Rows from block 2 of a small multi-label audio tagger, named by matrix and row number. Rows with one number belong to one neuron. Each number is 128 + 24 x the weight over its row's rms, rounded and kept within 0 to 255. All counts start at 0. Numbers have three digits each.
After each neuron's rows are labels from the 100 clips, of 14976, where the neuron reaches its highest value: "peak on" is the class under the peak. Only what is clearly more common there than usual is listed. The data: tunes sung on syllables by a formant synthesiser. In brackets: how many of the 100.
# fc1: MLP up (model.blocks.2.mlp.fc1.weight, 640x160), inputs 0-159
# fc2: MLP down (model.blocks.2.mlp.fc2.weight, 160x640, transposed), outputs 0-159

fc1.65:136126050111131123135103109067116120142154082151138149113125168090111094155135119123139096125113148121125103135174082117174099181127170111114128146114112144121150132128115173127136111142070140096119145175127095141142084078110122155113132122115137129122123115131124092146130116116129137125130126136135103133137197103128132170144144129112152115195110110126144121152130124117129113126120108122153116096073083100151131137151159089136128126121099096129159133132166142114117164104107136
fc2.65:162151119101128135124178057134143134177123070161115142137127062190101122124097132166094145112107135151148171138125176123116151127114157149105119204137090129128163152137129117120138109165153135116155146170101140125141131122144128112143126104122141077149143098136125154118095134149144143183143121117142153089117082128120132088141151125137110155136122100126134143104149106137139159142151144121143124081152128133100135126146104155084112137161137139127140117118156153143136137121154124
peak on: /u/ (51)

fc1.302:139161127109133131102146140099153159135148084127103125106149150125144112134153117092124145127121081110131122130128116121133119171125083116153137124113116095140122169146139100133139080160125058123099064167092135150105087110108101155127110117101117136163165156113124126168085116122148122103120123153120128112129128165155101101133132117145100132107151142138109122141122125111147181137138118157125100128183120109096094129194165091150119164105084067138111111131126108116119115146123096
fc2.302:121103133121144160123099126091070125157162068154113148145136133113110145160112137145136121153114098142132143125126122098128110117111104140134129112137162124111121085135095139153168126108128087088152180179136129132166128106116106128132116155125140118095094117149158088137135115112162116173113148162137146101138148101153083115127120156100154134165132122164148161141131120155157119100117168127125141142114180110135160141068128108133134110174182130120122141124145166094125160137190129
peak on: /o/ (29)

fc1.24:167121129135105134072098139150137144090122131121092134135142145139148115109136103121117142132111069131134131100069129164079100133188081122132143100094090104145131079108142136148124092133170145114149126106107126127119105130171108138118139128121123109115114168070069131136145095105096130164134113102081143132132149108135162107095128154129089102152137130140118138166114157156149120142117115112133149160137121159122122090095133131156144122116129125153104145121133122111094120140050144
fc2.24:115118072157111112159111139098111105093145135152095095134123139121082120120184106140147116156117135091122101082085143103169135126120147132138129145110135133108138129156147156080127140087178107063120155090123139110117139127113157161129152101140105157130109143154086122136153118119122133106173146088105104149160109116128108098093124118136153132135143109124149128119115097122145167103125099080155081104127120130084136148139128141137128131173127169126171134132096130128168119162093100
peak on: /i/ (40)

fc1.497:135134106182124137110147139116122100122135090121151144115155109141144187148090122131087137097108100137126137020139098125116102142163136139139109120141075170132155125143142118162162121138134117141112106134142169159129128102107131114141094108143103143103122093152154119106152119151106118157102152140118095142092184164141112116060139110145133133131171124105139147112118122103104110129099138114119136147170143106114121111093137113107136129108114127151107088112140137131115171101089099
fc2.497:121131130139134139073111043181137115150141126137130163165126084127119156117154110071153100099119136160138108111111152135135124166157148127120117086156088094146127148143107134126135117134104098126128145140119135110117107134134129123153152154146162169132122144134140157087127119137169118139141100134139120145068102175151110183164106079140122148151131143127129134114146119091122135096127150109115129148113183114127113119087125129125174109173141114086110159112154141118115139103177134
peak on: /i/ (37)

fc1.286:107168115101151137152126149129130129127114145146114142092084138115113179150148115137158115143131156118124090182145130131152088124124101112146102133160112137138130124136161096124095127133132118130142100117151146169163119187101148117115122162080161152161142160124148108122147116153130132123115119162143150138125167083100173097132098143121154145075095152104090141134159113138167142137092108070123142089100133094087098133115116108127153144131153125145132146064108101141104105160131155
fc2.286:140130134132129125141161118191113138136149134161170136141103145154132117098114080113106115139118166115137106140097158154150094117131118110180109158144135139145138097139099164156076125151148115123157151106089139119137137148124136178127111133097105139133087152132151142129126171066130128182155150133157093176132117122159161149128177104146107103167118173155135092162147141111136148125126124117118183131094091155121139080141139166106127124129134139164129123098133151136131142126124097
peak on: /ɑ/ (37)

fc1.194:098137158137100122139144134132151130116135126114155108115118139127164123104136123103108127098156163159163122097118127116123144104120131123157078149127107165146112127147097154156175161095098165100093141138104116125128102125153194152113109094115142111126170147108099111123083095084152103130146085128158065125107116150122105091093135136154132146139147082105094161119104157127165095136144114115136089129123142167121124108139141131121104107128132102156086109155160183128082142128101138
fc2.194:107143108133141122155120139098092144153131148148134165133154105113132111144138141135141129100130149105145127132172151114138142114163117144111139148113155127112123150128105102170135089149144115118152150164090153117091115137098144070171087105120107148112161165142140141141133135148187155157131141099159110172107180114159092096143118119117132145065078141106169139138126083150124098148119142115175144148124135160096122160176096131128121122105144148128125093080108132121092097135104122
peak on: /o/ (36)

fc1.265:121131110064170088125131093115151127137102121086152142134142125138125081145113146148153118202119132130119145095107153112141139137135129091125120140142112141134070104113164147149112123121173112127097163157131132115117114134121109132151120136115149123128104115081102142144146120169135138130126141111098117144104124077123123124179114109066109133113141115154087161084153154149117167144146107098099116137167124165118087157176086117108144109142142139135098111110119114156135103135184150
fc2.265:095142164124107127098115174119134089149110123137131099115131126129173163088129116106150129136131074123121147137153170161122145159169123097105156156109160163136153141137082082116175134139100135098135115142083111146156170117136128113126128114085140159137112135109145110136127137103123122167125113131090153125044105093151135104111142052143128129122147108138124139145100125137143130125085107163133168139141111117114128112139131118134088105106086126151146110146136145090141153171114110
peak on: silence (78)

fc1.431:152146110180145108126136145125105160168103098127136132122121081099123176132151113130144110111123093128126139065060134096130072146156122125098154140143128173114138135076095120126126102107150115181126127159141174144144116117137104117135127141117109173150133139110145133136108130124120130116145120133132107113094144137116099082104093200140136117121161098152133124077129112165109114125138133105126112135105146145180114099125134108153086127148144126102120121151093117082102154150153102
fc2.431:119126130088114139095136195120154126147133130118080092107149118134131158159168156166103123162142114142094128052146135114101136097072078105132139181123145127139113120159148154098180145122128156147106129122129163123130139073100162126119102116099101105134102118140127101124122105147088131129121119131134100159136119104158148134123121073117167143095134149124165160163116114099102122111135114120107118148129124117103160145135128133139102135107086133122181133167133123161123100125128092
peak on: /o/ (36)

fc1.289:131103178101154107128128135135063120146139103146133120106111097151107119105121080134092163119132150159105138131106125103163080134121120137163124146151105128110138117161106129052139187166132125128131147124152129149109119122080101123102126129149077130149099123116155139077147097100157146138128146133106110125141093105154103157118151097087134108154158157111122146137121136126168086116139112118097130111109145141095150081110108122090085111120151178160134107125112126094129127135130162
fc2.289:132113154127078103166116145103111161140114150122145105140129131119126149138142143136079105144119131137113092151109143148147116151130109111179144115138151157127137106132069093135085127164135134144132128167078093095102130160206126125129158135122106151146130125129118132162108118140124126152101104130189197114172127120157133161146134153126151130108140105119094125150147136086133149139141174129174112087089164124130131165144120105123108118170130064139141117128109140149115124141123113
peak on: /o/ (36)

fc1.389:137120094063121093132128114127154114104106079143145156136129090142120116133077107148136126126105107114145120127153098152095098164112111115124115112089097097149116122128075096089150152108138121158152136061133137109122090107116159131131129126145107153129114150125172126141147139141156158134089110116129124119156100125096152155088110132106130129071152134139098105154141157122096135110103123146085109118125135113142173131111143115133119102104144112155130127119082094193142178089137099
fc2.389:146137158153138128093152131127138126145128109155138098141150107132124160147048133161137186100141091157144151124097153120135103158130113100134113090136110130154141144092120077156109116147166154105152121101132126126129178118124110120149127150123101156129136105134111095130137131173092123145140123138150132124094120113134087126107133136129112079129129105140134098112124173152141148156153154108124047140149151095111087139151077141174150105119144145156109160141136149112136097074119100
peak on: /u/ (29)

fc1.324:132119113114106113122141157093091150141176117133111165141085145111137176131100116142128132144141137150123115130138118135149124135150131124134130096152172152138138144136175105094114087129146128089138121090128147130130138154117160118128100122109176140152123154147166107131119125090098095122097147156100115147123138115130126152118086141150151169114105107110148122126092139078083095163099154122132117169157099111120097151153136199126125140141118144164110138077108061127078101111099099
fc2.324:120130108140134126142154136130130145149149085128122147158181171117110129121101134127114104093087095171153105133137121122083152137154121109117125139156132096146142110110116120123089131182142098178169132179154095079134107118156121150103121135150101149160115111137162130155129136089119146148109121112148165096099160144180171092151131124121131154152123155100097159171143134124098130140097109124067154109131142145133118120139106102161114129110158160151128146121116154159171098128160109
peak on: /ɑ/ (46)

fc1.129:147121138128129135108142141118163113096106143110153048113104163114120113156072112111111141096136099112144108178104121124126130133195131103138121168137111124091132131119150088151124148132124106117141071114155116148183099107143127124132126127120155121147162089097195176168137159117130073116123099119162116085146121140100102112100146139140119127111192130113138128120122145132141136137123124136120105142107115111152154133086157110144148133098139111144139105149160147141134167157145154
fc2.129:077126134123141169064110115117109133127129095152135156068139108142131158113122093141175143133111125152135124148098181088109116110141129119102147086115099129098138097138075139137167125094112127112095127112129126171125140114100091132122139186145121132076122132118146139141144128103122151146122131094106127117125122142109118164130135107137172096130161172171118121114108128146132143108124104096098134130143170143174143138136091120133146120174074107133121140109163111089073145126148153
peak on: /i/ (41)

fc1.632:158144165093147114139135142103118110187130125125113128114092125138147107142189124114088110159137132094123149131096090150116090137138157173148100169150117152120155099124144123159136157125139100110144129137124141155138101140118112118132085103155134159120128101144125126112096094126126095134126086147130105118142103146129104113155190169102105103116096109157120134118121099121110132117139096087081091149119121095070158166112167122114115111139084137109183139132167133163097124137153120
fc2.632:154119097111114125121139101158140136123181136141128133132103179088137125107158120143138183169116105150129167136120179100109164140172142137116106148141107142119140131127140123078106145146158097154137143114135135151117089158110138093143132129132154107154138158147153108149186135131136084138106141131128123142154164132148106125106155135080124188116103137156131123147118077103139140106144126100094178121145158143106139115089159110161127141200135094072121140139126131127117150119156120
peak on: /o/ (29)

fc1.617:153150132071107114122095109087156090156131139106125169151123127125084140143111098162138160146150127085120137190163092151105122111139112110190086144119124120105121153173172123116160116079130151124149094129102095137147131130114136103123148123130082137169126106115105152141102117099126146101107125144113148119174088146136134130144121133144136141149087079135133125173180132154129117091145131144134130136165113166130128105131127165153161129159173119150135152111134112090124102131141128
fc2.617:156138112132122160117110166128120123080125094160134139097138134111127123158115141121109136157113152117126138095111106134107123122129120133153085131102140102134149116127130119133148182099144141162145139179127120145158136150142167142141145116108135090115145190128116129104111108141160131083116157164113164152129078183099146181163117126128093130131130127140122150111111144139136122120140108143148109139136119101098121162124122126126218076161167130147126117138117138119076122146212119
peak on: /ɑ/ (48); /æ/ (35)

fc1.553:153098129122128110151152136119164122148106146147078118126151118126137166128139098109163170142132142113150099062174108138132147118132078154150121109117096140111139133127104124089107134108147119146094151100119145116111089115141162150127171114141144155127105138126131123136088108121145135131138135105110101132117133114100159162112136177150175114128190122146157137098111136121116151096109110155150120122095118127124163145165130123137156134152147096101104090137115101110156118143208203
fc2.553:152121154113107065123121181141125099147175119107106102127171108137131163140132141169084134145124114151126113095166117140139120113127187123147083149130140058141161106134134145082108135148143142127191143103114128115116110102130127118147107090106148144135139136124082108135158120145125132134165125132129164114121118187139110143116146126126182127143195104135115114141123135116130161139113129124132089121106126127122109117079098125106155109131091163084126102091127140111118103140104093
peak on: /i/ (63)

fc1.529:151176073143128111108130122121124094099129170122124087142108149154122156082144142118145129096156090125160136132138111157071120148164144116119121115140117098158193146162107095109165175110113155091100133143106102138125107155149159171132143115132152074113135106125139133114102098083153124137129145113145123081122132134166125087102159136161147086109134099121126128155161145129149146106095105118132125107096105170135135107144150131146138107144096101164105111144143094145160132117122149
fc2.529:178116170158119124132131151099149134121134103136126141204149087126137107139120123129160109144127124124137126129115170153115151172101110127154112166143114123141151099139167151123181140138118140138156134134161136120084089095109156089090154122099138134169121105142180145127142110141117135158134131153137176150117129134146094138155118132153096122173072109137141114108141087153139082150097166096128167152143155134107147085160128101167123134145146118131160144102148107124148117097139099
peak on: /o/ (33)

fc1.508:126125133111133111147098159149098145092147153153122155148123119124166120180123148101115119098096099162110099116101157108130152134123152084105133107132135107093134146075133135141102151130131157119116104102124137170174119143103100107146117145150155105141134115131126105134111110165148140139094128088122128156130124099076104177109119090073128102138162097105141121110162120141146141095126106161132144064090115132156089153102142147140137164126142097090134140117096110087092132096108163
fc2.508:123161170150134166098178125123099133135106151123149175122132145126097116080146161165110170151160120114141103138179153098114159120093106153106128142140141128113151170142099154110100118124093139131126127120089139105098127130101144177151123160064169161171141105129129076127104178134091117148109152092116138109137142131154123140167133145152082116138120147136156151125108101125102172131126125084130108140121121130133158117141128178129138141142143115141092130114121127138182142118118101
peak on: /o/ (28)

fc1.245:098137100190147143110131104154104127127116106110114154175158147106132163159052114137142065104150112137143159169136108100113145136143116140122153104138139162147119147139097116120146149125148134145141117105113117137107126127146144125102132153165145115129153129175140127138106161104118122130133113117106139099128098128143118142145158159123147107111086111121127108149134188157162110131156121121102138097124143105129145156106191104069144141100136087122087120121075117102138134128199138
fc2.245:141106122137114128131135121167125133105143103136159138152148080112122170135116126146142195148135138149130134141114105072128121118096131117126108059153145144140159133127122155103137133139153144136105147142089136152145097110162143108097135131069133140148115134153085127115163161129123139158107118137140103145082146163117127159111164144132145192131142110100119111117135136115103118108121152144103079137102122124082100130111139140162171117121145126116127112111108145161142024141158130
peak on: silence (95)